From a checkpoint of a small masked image model.
Training: muon at rate 0.028, 10500 steps, batches of 128.
Rows from block 7 of the encoder, named by matrix and row number. Rows with one number belong to one neuron. Each number is 128 + 32 x the weight over its row's rms, rounded and kept within 0 to 255. All counts start at 0. Numbers have three digits each. After the name is the row's rms in percent of the matrix's.
# fc1: MLP up (encoder.blocks.7.mlp.fc1.weight, 320x160), inputs 0-53
# fc2: MLP down (encoder.blocks.7.mlp.fc2.weight, 160x320, transposed), outputs 0-53
fc1.127 125:168138164198134152088100095138144117147150151078108088120154113128153117136139104126152076123128173101092114110088161149097112103145158130148129173189185169156182
fc2.127 092:182141185156140178131126142127122075123139126107123164150148105130107128112175119071145149086151082154174137189173075115103108177143156047166113159122093150126094
fc1.128 132:145117089082135157101148122157138085119139153135146128108136165105158154164120076115159060138134075138131051103115103118122091111174188093152129099093167112079085
fc2.128 109:103141069133097160133087172102198116137094107081093085099076106059105113176134157175145130145112234123120150089130091104120137062136136138136161134172104117109174
fc1.129 103:159068082117096133156036136129135157079073096152132095136105127106113123171202132149130121164149148114154171133088152125193143110173094116132120116123141146179131
fc2.129 095:105097116094177124153053141103148123144110111179118157125122135135091119056169127157183161156160099117102200124136106126162170120138139159093081091098124131097160
fc1.130 094:120150103163088095153151145076121124193148124083173158147124136138083141137147132133099171048109110069153117123166105144107039129115088181179168093167102160126151
fc2.130 123:141120179138182178088091125191143126087092133150072137113116091108179132160102155131086073177159120179136166113072140133165146127151128078070078157080119097139127
fc1.131 131:209153135142148160177084151133179075088131122110117120153098147077145154147152106072122081158139136178120148147151142158124195137127127079153169085133184129155092
fc2.131 135:076125154129167066126109101068139143181139158106139183119102122118122137124127144091122150095189125157101144119083059122080152146137044093100103164184147109128076
fc1.132 081:157147137161118177146134126012044122184077127110143093119135095106124110137109196142104092124148105118154105157133114138147076163108139119132108098152135145139200
fc2.132 113:099106133117131088127117141244192134077165136131111168129110137145124157143123069115128174113115127149111165104115115127146164079103108171133148151094087116130082
fc1.133 149:144114118081151173141031163160099101084149112118125142136098162089141134130167112180141150081100180138157153169108112126147122142153122119080139078156153111150125
fc2.133 139:125138111125157085102148117108123144183091102133128146156115116216117149075125152133072087137151085099065173156150116135137159115158208153116098080087150170102161
fc1.134 133:185141128127106180121093173118096147090073102152089132122139085106132149142164152132122158100114121108127051125130136165121114149151133141079094195091125163140124
fc2.134 117:164100114162100176126201125127136094183094170146101158127126120140085210117150110125133180076149124188095181134149126136134039126127141126144084150124091108134107
fc1.135 124:092096108113126115100127150129131132168146140128066110141123141163136083118151104154128111046046122161132134111093120148109197142120138151104116136151093154109136
fc2.135 117:119076129084123181120110137108148082152096126187193108155089117127117127117128157103096217174112070143144147089141112122163141124133166126143115073128135129149077
fc1.136 130:165178163124179103118169130122076123116061087129174171181136124153155089143122131109120052123198126102108138092179086149152115107141140133149136160129151081130115
fc2.136 141:127102069163115087128117114157144102206155178055088105154204085122101197135121179144133155178105116148107131096111131088102144136152129081100144172088151091106084
fc1.137 011:178101132145207165126147124136123120142103151101166151165139089113124048093171103192120122052115158085106090154070107139164139126151158112114098131108123117128131
fc2.137 011:177110161140206146153170120107126088118098143090181157157131170099127073135130093146095116085102128109093080107087137150150096116144159120092114138094130132147126
fc1.138 094:154143177136166057114133147174103093125113088129065115143145080055132136149185105173087151097121137208121137131103099132110048119127078123154150099165127136121150
fc2.138 116:100128098114133183143110129131143134143114148115207143136088148193138163154072191086124090147152102059114107130156159120172157149064130144109097159122099146113134
fc1.139 012:110169144138192137128188125152140241084144108144128085110122138127087117183121093136195103165075125117086087140073135155083110087147111100139147124127207123089096
fc2.139 014:130173152139154136091161127129102231112118111144125087126092151177106085158082114112173124135075135103056122122108127139066143099182124114160170116113198089118117
fc1.140 087:129135135111199149132150161095082067157145100111120223095065119139149132164146176146139156140086125161147110113136111156079136131092093120127169138140129089150159
fc2.140 118:132119126169061108153090106185154190124111151142146069153168147143095129100114096093117112116193129110107165150108118098180083098139135140157067105139095160126143
fc1.141 148:182133117103157157092127139119164127122126134103157127121160132146127116136107007082121145125097148113153142178233153106134159128112125108169122160106148093117136
fc2.141 161:166100221163147142152080121086142107175116156133113205120125105136131153119136136127119120107072176150110141124127105116092178109151088126138147151106144127084113
fc1.142 075:153117109138100117116149151203187171178128116110191142145150137123080141046185097105138098144081162161123153089114096122137067101141119118098123135129132179082128
fc2.142 101:133159146126169155153128109078072060084117143167075153111108106148179126184059143160117132139173106079118096182145175152109163142121138141143145131106139075152140
fc1.143 110:173169132172085141146116156134211150148087096153112127153125139123100156154104138137141094139121117146122126135114191078121083113181156122138126100107145104136085
fc2.143 094:070148095101128104151121124135085085163127104114147102144095130139159083106147143161104102123078175117166174134166055135194151120089133129081088157079092166134173
fc1.144 124:068152149070123112137139047146159122063154138151165094106158082130100116160133116146194160160131129116113175086133100161171123168087139145144166084119145121105141
fc2.144 124:108118130118106179110120106108167111120120100141162097118162074151053148090184122126134140102133127103122166060124170140198135169094160142128143095208108150113108
fc1.145 112:131064093170147127169134084129057135109110182135194093154168148108154135117162127156147123117136173124104147188103129085107109131054178132121149179103122141148091
fc2.145 106:089080151120130092109097134134131129114153126082168192144054167153107164134141149131092183132154071136082182142124138214145131172136073078129109075192114103145132
fc1.146 018:133130130111061126153137128097132182072111108127160116133159155151076064088076127117110143168177180182115129123134163115104110180179100130130137108078098145134176
fc2.146 016:078134148129038119169110155130150169108145110108121188081137189163140129160072065076101115157093131171126114155146171184125123143134090106125161142116089146157114
fc1.147 008:141146134120157097114151148108136119135152142173073123083109117122108084109156091083094103161072075087151172088112130070212178165140100173161089118101141121122105
fc2.147 009:117152162143181092117075116159093226163141101167155080111151088157159137089099102107115150141066105105161163132171136048148130138129121204165132118142195121099127
fc1.148 013:118116166127134132091158066163105191141114172121110157150147136142139163114117092105139101147097090110069131173138161101061169080117127185129130145155106135149125
fc2.148 015:142066123103076145152150052147144132105079097144140090085060098136136051099154106141119126102133107092159119154101183118078142099102142116138148155184149148165160
fc1.149 070:103184131099092129066117141125148136119153145140146096136113119123146159057102104132180092150108127077112112092149107146124156135176107135171130109126126180177161
fc2.149 060:144080127169094082169147072092101153170142132149168166099123173092171083139172156134124181116198121182123159171147131095147154143167133118157092112141138071140128
fc1.150 084:144166091128141074124139136147105121173074156119090102125123136085154137108113119093105167194112147080162118123112100141146129148146099139159111158159107181176146
fc2.150 113:091120169132138177109121116117149148073175092111170184118125105144124149144115113162130078075148115165086142137145165111114106093125149115089141118096145085083136
fc1.151 028:133119188105161128145101192118109098086125067154158130099109138123125160196149121105116163170098082083074124142098096144144201180085101101168124111162159147158141
fc2.151 023:125093116112125122154125113101133112130129163085186178142112123098139155166109151133136096178126082154087156159137108137150109158145150081141151075131066080153166
fc1.152 013:101094124089133105087154159044145177092116165123092094190161170125100136108165128112138163111162170134118090162166099128145136121141076176098141118163194078164120
fc2.152 014:101130143105144111102155126041136134073118124111095104159184170137116110097094145123141174143148153125066080134167125085092165098136118142105100136142206099191140
fc1.153 106:138162133075193157166155172106117129104112143113144101200091109133129110109070143067089083076167051153121129163154184159167114127112139190135120126103107081163109
fc2.153 091:108139138123120103120109114145120095149187149069134171116154093132165157155138180185116134208131185139179140114097103135128150103132092080138134144141127143126147
fc1.154 102:137113127120149141118081114075100148082137131101120123112207118137088158129151087186132073088103221074082138131113134136104072086114123127152195144111117156195120
fc2.154 087:070083110131121108142163122118136077158132153096163144126087138096198163090127152056135138172174125157118117102124131129163118162118119171105126083082136110105085
fc1.155 122:153123148178038131093170092105157158132116131118126144146130120167050125154149143109209143171178078167137160119162117134132085133129222128130166077124115082168098
fc2.155 107:125162148131118124150126131156138164120088117132150184046199134142117168104130199166128115097124153124127095117123140120172080153167082155180150135049147152156092
fc1.156 013:120105149090142127190155107137146119138124102134051144228121153085119153135169098164171151155161129097058101135066126109126116112116120124170087113131137225111178
fc2.156 011:123092207063123094181177131133107122140162147156072142134122138089125151185146125181128126160158157066097095150084142055157116114141061099152107111140150214119101
fc1.157 073:122130195138145146111103125070090141084194167134148093153237163095136135134117138080111138144098129136133118193125124117150105110083097102158161095154121104070119
fc2.157 065:109082081145096162148195169141137128159081102110104158148092150139099186121129093149135141103215109130152123094123155169114097166085146120086118179097093089150168
fc1.158 012:068105105120137096089139132132133130097138172158079069109112111132095092154113175133146084076136112143097128078117184147137151222118151088141129163103151057129039
fc2.158 013:106123089101104133077110113154128125122125154145104087085124088113095085126108161107126085113100149136102106087128168142107137226132136108149181176076153088134074
fc1.159 093:165175110148150130122159119169156095125145194134130131053103180112172083143090134161214057171078157174160101119139165169195096082134114126131096063109095156168158
fc2.159 073:168096107120118101158166129152118108093169134163116136156144129098113111124170189103092107092188092116084149114117106129113091113128146181115140108154105068116101
fc1.160 078:179106103114117129129105154129114155098111153124141132173161084158152143126181157104110079166171108129193110155128115190113159135066119126143100162125079066156147
fc2.160 105:088176165142132114115134113162115079154149108124119149107072166093086130160081114147134125100097132124090141095114149092172081109154107137122143106142129201079133
fc1.161 136:117137175097119148155138195114083121037109075129186151141099099090151139118174104111113074137118141171080150090127173135178118114153124183128132150165114124170135
fc2.161 115:130179171124143095082154146106079157154153128065186194148159105123156094156108149081126060089131065141091163177142076124099078180112096114141159098143139082152150
fc1.162 158:092099119045128165138083128154059183073119141110124150128151192098148093135176084174145145182051157158090030150080127157112103099139147105184167075152140144130096
fc2.162 132:082113128115099143133069148135159151163127127128097124106059094067117103157165110188143133140151178123081112126136072073122148152124169119055170145141095103149141
fc1.163 142:129173118120075115023193104158149139090131138155119077109110107093128103106144173097160119144151161061139105140170130106110127107135108103141161130094137144128090
fc2.163 120:144154146114169140137122177122156143105138108153152086118127089144166118110115135172160131111107158111080195106137096149139174104113093172082141119097162140055151
fc1.164 114:138223125114158162080180164138176123153134123132089144179085163165078102123102131145140154087081094132134148088092124148191113130084097137142100148134154125120124
fc2.164 121:103085145152093130088111113184128123087177093136164121087121167134141133154157120166140131149109145140137189153120127101137144193126095123132167144172131103137156
fc1.165 126:135121150148127124092130159147082134106125098118140161132094097137091157189169119119135125148152202124091198153156073143072105082156137123098146202101155144107168
fc2.165 117:102191127115138147152152065097173152129129133091096129143126174085158141096099181132117149131120058166144094114087158126172105144130128162136133080146066105110122
fc1.166 091:080188148146100111148117118170215127119113113130128144159130100123100113161109120192080091154159091138190157140065140111125103160118081117178138105162100146142153
fc2.166 121:158095131146168141091153160107030110151139128109124121119111130147160165106165173066162176095136115157085120116197104134138117092087158152070118126104130143100136
fc1.167 089:115139167133150108137135133166073129102103118097101214102097109136105098114094113199109061116148094104189131085122165161168038139064110157152118138180122148081134
fc2.167 113:146118086156150158126127131136175128151151167125175051162153109122150185149133181045122163135133134138069128157106091129102159094168112104117167122101101110174143
fc1.168 081:114138105143135157127099145154145156118127169141070115167143183109168132157135086158187116151114083137106113094058146212076128063048143165132188152167150137112134
fc2.168 067:124173188102121070170112162151141123116134078111166144161119073174141134081112161172170143087171194116131128132154111105191155147178061089087073141118143082180116
fc1.169 010:111149121113086094152074164087166097137138125160102118105145107178087121117089139135083142154154111152066154118162147195102139204133113150161131192130121164104164
fc2.169 011:116141136143099111156092189121130130106182157169104163098140121171116146107140130142160162157142131149081097130155168192122085202090118149161087194142102139127179
fc1.170 012:141116161073161113155131189132133081128162222212119132139143141149196105132137116138171149081120170147115075174118134124100177124108127101131148107082120179159137
fc2.170 012:113086140071171118146146225102162101139134174139096139131167079136183114148163078156171102123166122143105061165128144073116112083099161121101147068076095139158146
fc1.171 132:127160143076124140106175193135143125125101105107047147167098169113120142118128126097081088119130052176074064112174129118163139133143105131149140125099101167145108
fc2.171 119:141114138163172160112111084101119126161141157119179132094136083144121098161127118151147135151153148186111190139100146168090098132117116117135115122149144066107126
fc1.172 077:131122184116097073106136168113165095218145121112126045089141122096123127145108182110168079090138108091107173152128128150174067116095080125144152143167145165159156
fc2.172 106:114144092142168175145093074171089162051067128136128224165115101145122141129145098166045158137123133168148088118114126129091122133144143140136128126098083106097127
fc1.173 091:073121140148186139094152141077136111122092129149161093143074124142169126157108149135109106108112140130122116191028149113062092078104130114148192114142140108148090
fc2.173 078:144139126094120132147106146131177110145154123097101142160099120153114172059108126097076111141152128091166118130117058088127134145141169108109100086113108124078162
fc1.174 086:081180115189083148161108107118179133134180125124132127143126177124098123138108119066120145085181147167155167146130143099174079140101138135077087097175107056165118
fc2.174 107:150103156076139109090150145119095127124070111121117137127117079139145116111138125167130111181075103095107119102118087155073144125155134115167170163082137206113125
fc1.175 125:103160169094162105140107169093094099086189120103121135134163105109143093097101105133138102156097094161095162132157147105147177082134120113125087130118127102139152
fc2.175 102:087103159095205176145108175175109124160062081103140111143117144087136121071135108135130102128158146103150120126103116112121121130176129047161087142103126137161132
fc1.176 101:165107108108084130139135097125090166127106177120123170190152173152135101164126160112208098132129134207129134146184096124125110141137149101118165083136205120200184
fc2.176 082:194091169116074089134129117123146108165170149090069073141139126164158211073114170132157165172145163083126133177128137137119035153165156109097129156113143071084117
fc1.177 101:098132136105147143104116109143084095168171152131046198167115099126120110105145115112086133163156127129067145114120108154143140093107174184105169120176089150143177
fc2.177 083:158072114115097152143157159159115159106074078149168143104121143141112140118102098169109108098071166123101080130138189093108125169140075132103123168069145100162117
fc1.178 087:159117113101136160165137169186166097160145150160176173137125108102138144132183098117082178131083105122147099129138111091109187095123160104109137115156118045091138
fc2.178 067:105224168164086118112115097121105120126097079105057129064106107142125131077126179144187085136144140118113128094117164183078091107095107155103184095075119170144146
fc1.179 117:117139113137142175093118158192129159113149171085136096139086125072148115116140131101137076162138089159173119140109105131159074136132128148148153087140117123094138
fc2.179 107:109089157133141078119099126060112054161088101106124127172169118082141202167131100103092174110138143141141148061136150112114136152117129119088109103167126131101114
fc1.180 153:082106149149081127097133125103107115155120083134089220139179109118158076122088125158148148154148122140133094105123156093168123170136160148123163198101151133090128
fc2.180 148:109062174170131110128137144159078132191090137128101197138140166192072119109106118158182145153145115110154155066092099113118143090155158172129149152105117086107134
fc1.181 078:136162094106104087140108113198130105163088118118136149120136153181068150134108187070140063115139167117134153172126108139141098121097092148069141095143106129188096
fc2.181 112:101123169177177167125131143082133145104175156143111127132126086068171141129125083215078159115104063157135128087105135138131118138160141115205115167114120140071169
fc1.182 148:142150113138102153114110194154143099098085092124140131118071090078132165097173100140154178142098127100114122150081182128072070149111185135129111101101148184155077
fc2.182 169:119082142123163156121115043129136150144112157134165123193098104161100127115124123128107157131158119177136147117142095101173112096156144134100198137155081137086180
fc1.183 014:180068137107103102169130149087090043089113151153133071105154121141059139099082142134085138124182084096134107126100143135110165097122128133137132098095142116130185
fc2.183 019:101084139146084116154111163123151115182144188146189108082118166155094156156099131104090181144163106115073120150165125119130120140144086159152207072138147107110183
fc1.184 119:191188133187174129134131082107152170094166153081124168122157127122107157073140130133119128104181134097171148179149118134065132070085143123181102191140119122119157
fc2.184 113:130089142167132152115126161199088119155106162112170206051101132168103080119120148187207161116131133147141119182160090085165096124165091112177111153158044132137113
fc1.185 123:135099064164178095134152176110180124176150179136094091079120195112107069150044098172067108129140083128117118113150097151154174135143113124146142156194124135129170
fc2.185 126:121130210068135181125128071161124149151138131158153115177100066090133201087130163085118167107090148137180158100102123126133105106107188121063177132107084149091126
fc1.186 113:115168064161127110112078153112115170135122132119109126113148139099107156098176107150108122177198099186106139142045107163144078148167112144135127090182123131137120
fc2.186 104:147151196143138125116164141127115099135160089127131143132077097135179149149110182075146122091111146089117112129143115093111128112097101100078129160094118132100120
fc1.187 085:096147101141112133121121110134096140138085105094106106145139062131086166156100166109116151164145096153069151102086143168129098085104130106161092161172070163055112
fc2.187 107:113129159115178144157134181151164106152180126146155175109085190127151122126176086156115112081131104149177087156169089090156124159100090153071149079093168097185169
fc1.188 136:122112131094139143088114162144166149127151111172116137095169159137089171092050146166140167154146049119121129137121125160124134084080126189172124114127081123166122
fc2.188 123:114167146128166088094133099118118087161133142090121246139097130112113111159152128095098090124158126118110143091135103118145126122160136140094145154103156152085126
fc1.189 091:076169155160181180124159147151147198175117212151167121130130137091082144049148112126135148102116079060129077143190099104137113110108124157136118131131104119104195
fc2.189 123:185090120109089083135109121098121047078149041113082143132131095169145119221101163153109111140148144181128182108043162196150106137132122106105156132139142153174065
fc1.190 128:154137119155165197147131160107120124109145098106130167121153088130125210096144101113125122140125063158109124175135102127103155107058053093150139119039128139112114
fc2.190 124:105030159065154121157163167174115104165145169135171124098161120146166178120170143207146094126106159141148172126077109094159121102139066126158115121204075071085148
fc1.191 114:126171125113128166099144130099133055112109135083127109126010163073089185154160078111085147125111137167104123101142102124151151174127126177136109085113162143143173
fc2.191 084:121133075183113116110168080121117083066175112104187128102070140097115093131102153124118131163141153116116163155161141103073103199128126106157104129148187149135146
fc1.192 011:120147126201094093088148150123146154166086134172161093150155180115132128064157075052155142142142181109154138189111103079157128171150138132114183130108169140118171
fc2.192 012:151184123168126088067157147134151162100109108157134089110134156142142133096123107042140126116096167087164118196108127052113126165163136108135149127128173132128185
fc1.193 015:139078141134144148092096183095087169105138157119141073161141106102138153151143130114087162110123072173153126114166167134117167072120178110139107184073081076134108
fc2.193 015:158145157138142144140117179104097173096127140117151082151143105123181139170141096134087125132095088138135106146196125177157074058118171123123089143097133113133101
fc1.194 085:104046132139100144097153098130072168149117122141129115120149122129152106110118121162155153164153106083109193159095103121119128098147112146158117139174103091053192
fc2.194 114:144208120131173125150077156152158098102131142101128150121110114128115191143118146102087085106101139175143091106160131116160097117092118110091141153065142166190086
fc1.195 012:080105187094175137149174169088089123107127092185097091130165126147148101188160122178090121099199138166104093117122115110168121180139204106130128088193130100141160
fc2.195 012:078121191112158143165172171123099121124148106147087130149140144131163109170134125192091105102189121165098083111102123131156136169124197120127107113212136113129160
fc1.196 107:132174121123143155154220160106126059144113091151121155144107104165152135109180158120101107168188103130161118168084148121110147156158133141190066153131141152076056
fc2.196 093:097161183137124124113091135153114136146170130068121106202146125159103182103134156156136108112131173094087130129137123097029116159168155130136110125076143127063112
fc1.197 122:111071103175158131106164148117174118119072143185158152080121138094089129127147124174151188143107127156118107124120076088118063136107139170124147132060082136168140
fc2.197 132:118161164131067113160106144175092104196160111096100113198128088153196128100118183138095119091143125115145146122156181182173121141143134080126101104184139170044129
fc1.198 009:126154079108109106157164122099150069099142158140139095131074126134141118107091102147060155127115120178116148079112123147090181137136152097154113176125119066149144
fc2.198 010:094154197110088162139106126087140129155144104135168101144083122165142107150114095130090117111055161142163112124166154128070101097092144101127105200202127151153127
fc1.199 022:076171146098169141083169159132160137155144104124126071155129101131143139161156099125176056165070171116136109144119055083094156060124155086123093101123121087111113
fc2.199 020:105167080160178095131136104114183102139090106118108060134084140158120115122145122111120137073068196096197143164105072152110106137175154093129136071134169110124188
fc1.200 014:081142127075179131132101085132119170108107127146159125121143118138125084087175168149121098046121155075109182113158086177135128195075145110046162147123133132112139
fc2.200 015:050152119073138102095153056126102153120174094134136107089179128163142097123127122101170105077123150130138157123162102132088164139115116145110144138155163135161094
fc1.201 087:109190076111158121091129079140132190197104209106091092128110129084117111096155199097087135178137122129179127136067150127144109150073140141142110149158179085127151
fc2.201 115:132091182124113126141098164124105087061126041131158162125141133175154193160069071163177078088106157138077164120195107142133125073168084130129159121078082143092114
fc1.202 089:123090133184132151106114118106139101152122099125112141067171093110098162107137175132129202183085173104096168153134136117101071117106116149149065138150096097093148
fc2.202 076:067106143135092177168153165208138135199070128120129126208055134097140122106149111170130138140181134092162162150103122075158131126108161122097190116060079156123107
fc1.203 101:128072114132135104077124130158077175152177211154120070143112140119156111095124161115139104099111151172124151134124111143190170124110102135076157136064123163091095
fc2.203 094:151145114114069188181078105143171077109129070071167181149150135109147140093106113151107154141196055156148135077157136106072133132153157091136125112162104105165145
fc1.204 125:145103119109057143127159113138151131113098126149121128093106102173090131155171155154148114074146090079047192129096131133137105116109149117143114119127111113167054
fc2.204 098:091128112104151161131131161140148141116151116138102125146130109139146139153109101088140179089172184141195088137166197098157128188119091102146149165071171157149109
fc1.205 066:168089172152106131151104118133149121109130143096127105158107124057134124156065121107106137125124126114099082139206177103100144120188132059107175163094081099079110
fc2.205 060:153067127121158144085166160061113142151088178131123110089117175171089148169180119152119124098195163124159166122072113149105080153102103117133153103158129133109087
fc1.206 125:180143113125173160132088113148135090164135131104148140137050094148130091146103114098161134145112116153094125108153131146138119147121136143122138142093152166135072
fc2.206 119:100111132071127094104230141123154175094093070130152109129131173093153113069132135106112150127113119098185131137098118100115139105106094147156103084108119121147154
fc1.207 018:105185135155152153121118138148110127147076149104109117121132107142125122087160187109108164146127147183065102172113140123109102175132157123109158092088154101136142
fc2.207 018:079188135124144157107156150093118168161096156081093141121131093118129110090153168106101156154088135170043119176142132119143128200145157114115190108065167144141155
fc1.208 073:090109073127112123139131168111135095126166131117174190156100085137167190138124145110104133113144094108135199134178078144176103078100117110148114144154133106170130
fc2.208 099:148167150165156145120104105128149170168100132119081135121150154105094068133145109159128120137102157163118098134071155103095105145156127129103136102109095180085153
fc1.209 111:145163113151149083190147160095142123132071105128097108181089120177098111117101146175159126127157089118123104156126117193069154077088159145132210154174110184152116
fc2.209 086:140207148152125196192142179147150108129170099126152094164109130121144034142164090154175174116126121143131169113110115103161126119118181122127103069135125088133134
fc1.210 115:138113155162119144166110169081144097161100159090176163166051115089128167142098098101126123104103113161134106153089149168118130129141109087125166149153110124178100
fc2.210 101:133125090106146122083150151166082120064177070190151127131158125138099115107163182126092131140122052116150177172122118100158152118083132198115156159089110157107137
fc1.211 075:136115108159106207135122085098096137151113105155076229144122138128163124143105132091159147127129123158105136133120106183132167065091170138138105053133159133166090
fc2.211 105:094166174098164058129167176156155139123150146098195066106106128143083131106155123156070124097135117106161116120136166069121069185142059124128137194166101144097183
fc1.212 136:129159113142141102153192070144159127135164122163120121069124115110146118124059134127129093167194180082076173110096142165121097111163133100109164074147131124208107
fc2.212 127:130163140127115133110112126124119173130083104130132175071119131153090194123155141128165128151110095202143150109101102119133055112172084162099163108092118115137079
fc1.213 011:173121117131152180188130164156101110098172184138137111164113176157104090093143103075074144101085106161129104087087119151089119157127143161125090075075074109127151
fc2.213 012:141146095129129170153139111131111091089160157143154158198133162123138075126187106139141136120089067149153089129088122148099095157118129134091049078082091123145137
fc1.214 179:107159058104092118055171128116126165084114123156168125084141140115143066112141115124116151092145125043170126154196118125083145177147163184179120149145147140127159
fc2.214 160:175132094154115090164196164162199162154085114125071116145139110147143118124119078097130140092150093156125155050142110186113142174138072148134096122125102159138147
fc1.215 142:123102122173085175119097127083114124196049106080087119152134080161090124133134089088120137145088150094090095089151146138137070181160149087133092097110160118135080
fc2.215 148:129110132080196102108143145216125118118175155145153137107115164113159166151161181141127099099140119188146188143074087084081165065088134148110159141143090141107154
fc1.216 128:137066164130093123109113087175093141108108095152184183092142149173159111109188068136123104105157079119059112124086164090094145168151132134113176187125135135116110
fc2.216 112:158168141145103166132105153103091130129101143116100124162086117117125133157153171088118076057131209123179123160101130137141168119123125147148105131153094126152155
fc1.217 052:183115141114095123144128120145152137184050120211150169117060130142159132115158149133117138052137137111075146100148114125126178211129124139155098137174113135107113
fc2.217 040:136092095133095107141167144133159086110115133104156154143061199110155135142084108078124136167168151130144111137209132160098120123166084085130125140117142184116106
fc1.218 084:072113127142190148113137100109122103123117080113121080116114158183149166105133132167072133186154159154141132190137180144131103102116134111104093169124107135093138
fc2.218 115:203133143111083097164110167150135140148099179130129158140112080081098124159114154096161090073111094095119133070120080096128101114145115164153168065131135130171131
fc1.219 085:130105125117080142116160117136193144148132048088142120170097099089179156182160140158104076164142103091113125201119123097125106103125109179164138118130088111060081
fc2.219 112:090178137156202122142076162124072108136107205136120152106148151178114134094109134112152140087092134172149153067117128152138125145113132083089103154134154143180187
fc1.220 076:093076119210121103135135092104150106167156100104127164118079137142144164111149110179130127103133109178126129102125151170120065095115160097078118126140119132122153
fc2.220 104:186153129056122175128129176130118145118102173165120104138146108126074100142090174056125119147119141074144161131118127079164157156136049164160119128110134130118115
fc1.221 015:141163147056143185133110083125135149194135135135139137117093141161150071080138072150128110156133143109136156037107113088135157097119162149067136090096139131091104
fc2.221 018:089137104161129079132160111141124131117158111098088142101165160131159097144153151134168093163159122144129108125098077125070106131094123115165117126069189154128084
fc1.222 075:197115095166129081104130149215139098110157085124119169125094119020088167095155137094136147126150085098167114143135155125102088113165106153116183126106115141125137
fc2.222 065:117177149067158193127139102098144149120100112129151113120106175131138200147080166080078121143137093131141112181174137110165099163183118067114149088097140135119155
fc1.223 115:181113099137097060099116136172118123137075110137097176164184143102119147139130102076149107119164175156124124077161142073106129128135137123105123178157194130147150
fc2.223 112:127054065130111095037157081168148129135128182117079159111174130188169091124162171141168146105063172121128102111141114056105069190118112086164144165115140135124142
fc1.224 022:080182141137126132101144148134102131164090173143186089189140066195081102141130157127120162092114127043140103082094113118112120140189112145145101126153106175115088
fc2.224 018:164179157153110110109160106140147124140146083084103122163173220095186141116170133077077098108056116101164136094128135120108129125156169154078113098062103113100117
fc1.225 026:150065150145114084156109112131060136148120085095096156147132134142136139134148190105145088105158133085110084193111117097137115140145104156126097114131112138164162
fc2.225 021:136128123132109101144104148170143111150144071161108148127086136112093150136180138162141104144156118128124167129130109083138116095159137142167082120104084104193095
fc1.226 121:138164107149158105131167182158186124142094126140151151141153092143160189122136114110121170162147190122125173168131137112142105156145112132148138089078109109112168
fc2.226 120:126098147107102161141142081110075150149155100121102121115090151114097143153125159157104105070155066140116117108116153148084156070076160147093104143175116134138116
fc1.227 075:176075124052157135144142172119096084111093139147100179127120108030134145152158117113121140119092124124178197114191123084110112102151107137087127161146186157169119
fc2.227 103:071158116193112140126100097131140182156152129113138073126137170203140127111120130129140105143169159126059060136078123175143139139084144112197120089122069105093145
fc1.228 069:118144120128116073169072163147123152095138165128117100131117163145126121074150169090116143110109071089135200080127136154126077066134170121128127185123138093079153
fc2.228 063:123166149108186170177106147150137145134130097047129171166063149027150107165107124111114148145189102173142152126151141145103138140136139134091137170146079170120136
fc1.229 015:152085130125102187131097105163140089119112138158071127169118105165139115048112138168124098193135135126106158172186182075098122138115118080161109098114124124109143
fc2.229 015:148104128120135140103103176106166084117138104125101148138181098171116123106120162165120083199185142111080119146123133060115107167094102069154103106115088129138084
fc1.230 017:130107120095128121120153076092137125130115093132158144108135109141130142103120126125096171124130091094067162122087134177085143138090180079088104092157100093121078
fc2.230 013:134098092054157102159108131108139098146111140096161161124119051142140116094095109124101139149138087163074148153142133154100150166119155081057166118153153105146044
fc1.231 049:202106180123127130098101135122160091190087102081144144125099091080112179108120158147143115095098169115155162076173124147193089178191085092125158143120112182126119
fc2.231 044:089150054127098162129156087116117104052145123123145194099126179133100025186072131146120141162138095155109104151108122158083129106138184098127116127088171132118130
fc1.232 084:164097152140146137122066119125184114117133162156146139136183114119145131145153155177060092158170095154159130049108163137152116156064104145199114175134111143139216
fc2.232 110:084194136139133130112192157140073111148102092065117116135069129115103150102104144100187143074107111101104182192114073147122107089157136111070158071143131143105063
fc1.233 114:114154093156143189122116101089176161094163119066189130110121147075083176149108110139158119164108124173145101093080128136179149101102074163114075165146070110155100
fc2.233 093:089121160130055098152123115109151138122100108146071151037162156117155140049136153094165213151144214117143105105124144088125131123138129115119140147128130123105089
fc1.234 073:111140126090157083120145173171136162130143131133139096061133142114090157119176168082103111125103103093152133116208125086088082148061166122086144129128178130186136
fc2.234 101:150126128185111180145101091091099113140117132119108153189109102140166111134081098177155135144174155165106119124051123183172164106183077113173105131137084131077137
fc1.235 059:094064116109159148170136136071154115214073127146122115092147106099186141153177158167102119169139158171095173100140070113158218114112163070110100146131105114130125
fc2.235 048:146103131127089077130107095119155069134099070105059151142142198170125116085120137113081123181120098181175125152122144069186188136141127151121128102086182124125100
fc1.236 113:130125145181163108137096115176124143173133170088121168125132075096114147124136157125059096060141054142228087070095137193167076098100114146169111162097120167113155
fc2.236 135:107171117089138174103154180111112101113128083145146135139109169161149142136124137171167150172130149151028216190135124080086125140150091127085180080170094091122120
fc1.237 072:098135184134125120194118160189145114138096146157144132165117084087114104163155151103076130136116097181159150109044146149139117061141138153174102111176146109074181
fc2.237 103:154135085123138129025126116076107139123172099089121132077120162149156170101127107133159140099137136109122139156194114107130109174085104138095142153094088165181088
fc1.238 118:135167159180108103137115061102125054124167155098073126132142157087105082111093114117121135088190145156131094169192161150169130171128142113104131117114093155101147
fc2.238 105:169130145168125153146148096111154163083138107123131110142074132173160153142127146115110162100098096156187179171185128164120104177133159078126156114136099154124151
fc1.239 169:100064075078126134139155123159149120112147144143142133157141125106169099129130102101114190135155112107141146148140125119100202124173114143159107108155170117154139
fc2.239 153:127174160180143123245170125101183097150079086087146118158152211129146116119081062175130095108174136143148145100126141122110086149093159108124132130099066159141104